config = dict(
    moe_every=1,
    shared_expert=True,
    conv_stem=False,
    lr=0.021,
)
Rows from block 4 of a small model that predicts nearness at each pixel, named by matrix and row number. Rows with one number within an expert belong to one neuron, the router's apart. Each number is 128 + 24 x the weight over its row's rms, rounded and kept within 0 to 255. All counts start at 0. After the name is the row's rms in percent of the matrix's.
Before each expert's rows are labels from the 100 images, of 14848, where the router gives the expert most weight on average: "top examples" is what is common among them. Only what is clearly more common there than usual is listed. The data: made-up ball-and-stick molecule models. In brackets: how many of the 100, against the usual share in percent.
# router: router (model.blocks.4.mlp.router.weight, 16x64, trained with AdamW), inputs 0-63
# up: expert up (model.blocks.4.mlp.up, 16x16x64), inputs 0-63
# down: expert down (model.blocks.4.mlp.down, 16x64x16, transposed), outputs 0-63

# expert 9
top examples: dark backdrop (100 vs 49.3); branched (84 vs 54.3); small balls on sticks (83 vs 33.2); balls: twelve (39 vs 10.5)
router.9 113 [148 143 129  82 126  94 144 165 109 105 125 123 130 136 132 115 134 156 169  98 124 119 125  84 160 151  99 145 148 186 140 100 151 107 156 148 129  98 105 112 149 152 142 131 135 131 102 140 146 120 161 118  96  95 119 114 152 149  96  81 174 125 141 156]
up.0 094 [ 89 145 102 134 110 104 129 113  81 107 159  97 125 143 139 132 101 121 101 112 114 131 138 146 120 137 138 146 205 125 117 106  92 107 139 108 147 140 175 164 117 107 132 153 133 134 160 141 116 172 101 115 154 189 134 115 119 102 129 118 157 148 113 111]
down.0 111 [123 120 186 102 126 130 137 151 123 153 102 171 170 157 122 157 122 114 108 127 157 106 123 126 138 158 141 124 162  76 123 124 104 120 142 101  89 134 130 121 100 126 111 153 118 121 130 115 175 193 112 109 154 152 105 138 169 135 166 130 149 112 122 142]
up.1 106 [123  71 137 105 117 155 131 114  95 130  97 134 152  98 101 122 118 116 115 123 155 123 148  90 179 147 130 135  83 122 130 147 152  87 171 183 115 122 127 144 121 128 112 163 143 151 180 130 134 115 115 138 140 122 126 111  96 119 168 110 150 147 145  90]
down.1 101 [136 127 110 160 157 134 134 136 171 172 173 151 148 142 129 125 124  79 134  98 131 108  96 150 139 116 149 126 111 108 133 136 113 128  79 134 113 164 124 157 103 171 116 111 102 141 153 176 151 139  99 112 132 128 105 149  75 160 144 134 121  90 107 143]

# expert 6
top examples: dark backdrop (100 vs 49.3); balls: twelve (31 vs 10.5)
router.6 107 [ 71 114 166 120 124 119 134 141 115 139 118 122 136  96 105  52 147 122 150 172 130  98 130 144 133 150 147 156 102 138  99 150 154 153 122 138 112 149 100 163 144 119 122  96 115 143 103 160 150 171 107 150 116  98 105 116 157 155 109 122 108 121 131 158]
up.0 115 [127 131 179  94 160 137 147 146 170 137 127 115 130 115  61  95 123 120 123 153 108 134 107  92 114 133 149 142 127 141 151 109  93 131  94 139 129 108  63 109 180 141 113 160  92 118 110 134 153 136 160 116 112 162 132 139 127 123 132 110 138 115 153 152]
down.0 095 [121 143 135 139 139 137  93 101 123 153 145 181 165 137 172 139 104 153 141  87 115 124 104  89 132 151 129 122  85 128 132 131 144 114 128 158 167 109 128 137 151 127 132 148 122 180  99 134 108 107 147 146 167 133 119 108 119  78  86 108 117 146 116 178]
up.1 092 [100  74  99 104 146 112 117 110 120 105 153 123 129 119 140 194 118 105 135 117 150 108 134 177  99 121 116 157 169 133 137 112 179 131 103  90 128 107 130 114 152 146 142 107 117 173 124 129 156 131 129 156 150 144  98 123 127 124 136 172 128 100 138  86]
down.1 101 [119 129 127 145  83  97 144 125  73 109 132 143  92 165 100 115 143 145  99 120 118 118 146 180 116 130 112 127 142  72 122 134 126 124 129 125 130  75 142  86 118 122 149 117 150 131 167 115 118 109 127 144  68 114 112 158 128 127 159 105 146 123 142  81]

# expert 11
top examples: small balls on sticks (83 vs 33.2); balls: three (32 vs 9.8)
router.11 098 [141 146 130 169 135 175 146  87  94 123 158  90 116 180  98 101 108 156 112 127 103 149 152 118 111 161 131 116 144 146 111 121  64 121  95 169 136  89 120 120  95 128 119 139  93 103 157 136 128 156 141 126 131 117 147 111 130 101 128 122 149 142 124  98]
up.0 069 [111 112  78 111 121 113 129 175 160 154 148 170 126  94 132 183 174  81 119 169 118  83 148 123 147 154  98  98 131 117 103 114 103 144 127 160 130 142 123 120 144 147 103 132  91 157 137 124 114 133  95 108 145 138 124 118 100 123 104 140 158 140 141 132]
down.0 108 [107 106 111 167  94 175 164 102 131 115 142 155 134 157 143 155 147 157 175 121  98 135 144 133 148 117 109  95 123 142 107 112 168 167 115 152 148 162  97 127  80 133 157 145 135 113 145 155  94 122 135 120 156 121 161 136 103  82 145 135 135 129 122 151]
up.1 105 [164 148 101 125 147  89 164 172 126 143  91 127 175 132 126 117 128  86 100 135 127 129  66 123 142 109 125 113 128 135 134 149 168  95 146 137 132 122 137 161 105 124 115 158 129 140 153 135 111 141 167 107 118 119 125  94  97 102 108 160 155  83 130 162]
down.1 098 [159 153 147 137 145  89 126 127  94 101 121 139 130 110 147 112  70  85 165 121 132 187 146 111 104 133 148  96 142 115 137 116 137 140 127 176 146 115  89 126  82 163 122 149 139 110 102 120 128 169 142 121  91 128 137 145 134 164 145 132 117 126  94 151]

# expert 15
top examples: balls and sticks (70 vs 34); balls: twelve (37 vs 10.5)
router.15 116 [192 146  69 124 131 110 149 137 148 150 140 148 151 153 146 124 143 161  77 115  96 133 106 143 116 112 108 122 129 114 134 111  85 120 168 108 149 104 184 115 115 121 130 134 140 144 125  72 133 106 158 126 138 140 128 100 134 123  78 146 105 133 141 130]
up.0 089 [176 157 119  98 134 112  97 119 133 129 136 152 145 108 145 107 138 114  79 124 124 128 130 140 105 146 156 112 114 145 137 134 110 154 167 124  87 160 102 181 160 123 120 119  78 133 193 127 131  79 132 118 143 107 137 105 158 145 114 103  95 122 145 123]
down.0 090 [136 110 113 148 103 119 101 157 157 148 136 168 126 143  83 170 153 104 175 127 122 111 168 119 151 123 107 112 140 117 117 115  98 173 131 190 169 113 107  94 107  98 100 166 126 123 160 157 114 142 125 104 122 111 128 150 139 115  99 150 130 123 134 110]
up.1 089 [130  94 135  58 123 146  84 138  96 108 102 124 109 112  82 108 139 138 153 127 151 147 141 170 127 133 126 122 147 127 191 121 139 100  91 122 114 128  99 139 120 121 137 139 146 150 120  81 147 130 113 144 184 147 111 147 138 158 168 141 131 116 114 125]
down.1 093 [153 180  85 169 134 103 164 160 178 122 142 139 166 115 177 118 147 118 127 129 131 127 192 126 113 129 106 118  92 127  99 165 104 104 132 142 120 108 139 102 153 154 156 116 124 153 122 141 139 104 130 111 103 121  98 115 150 144 161 108 146 133 115 124]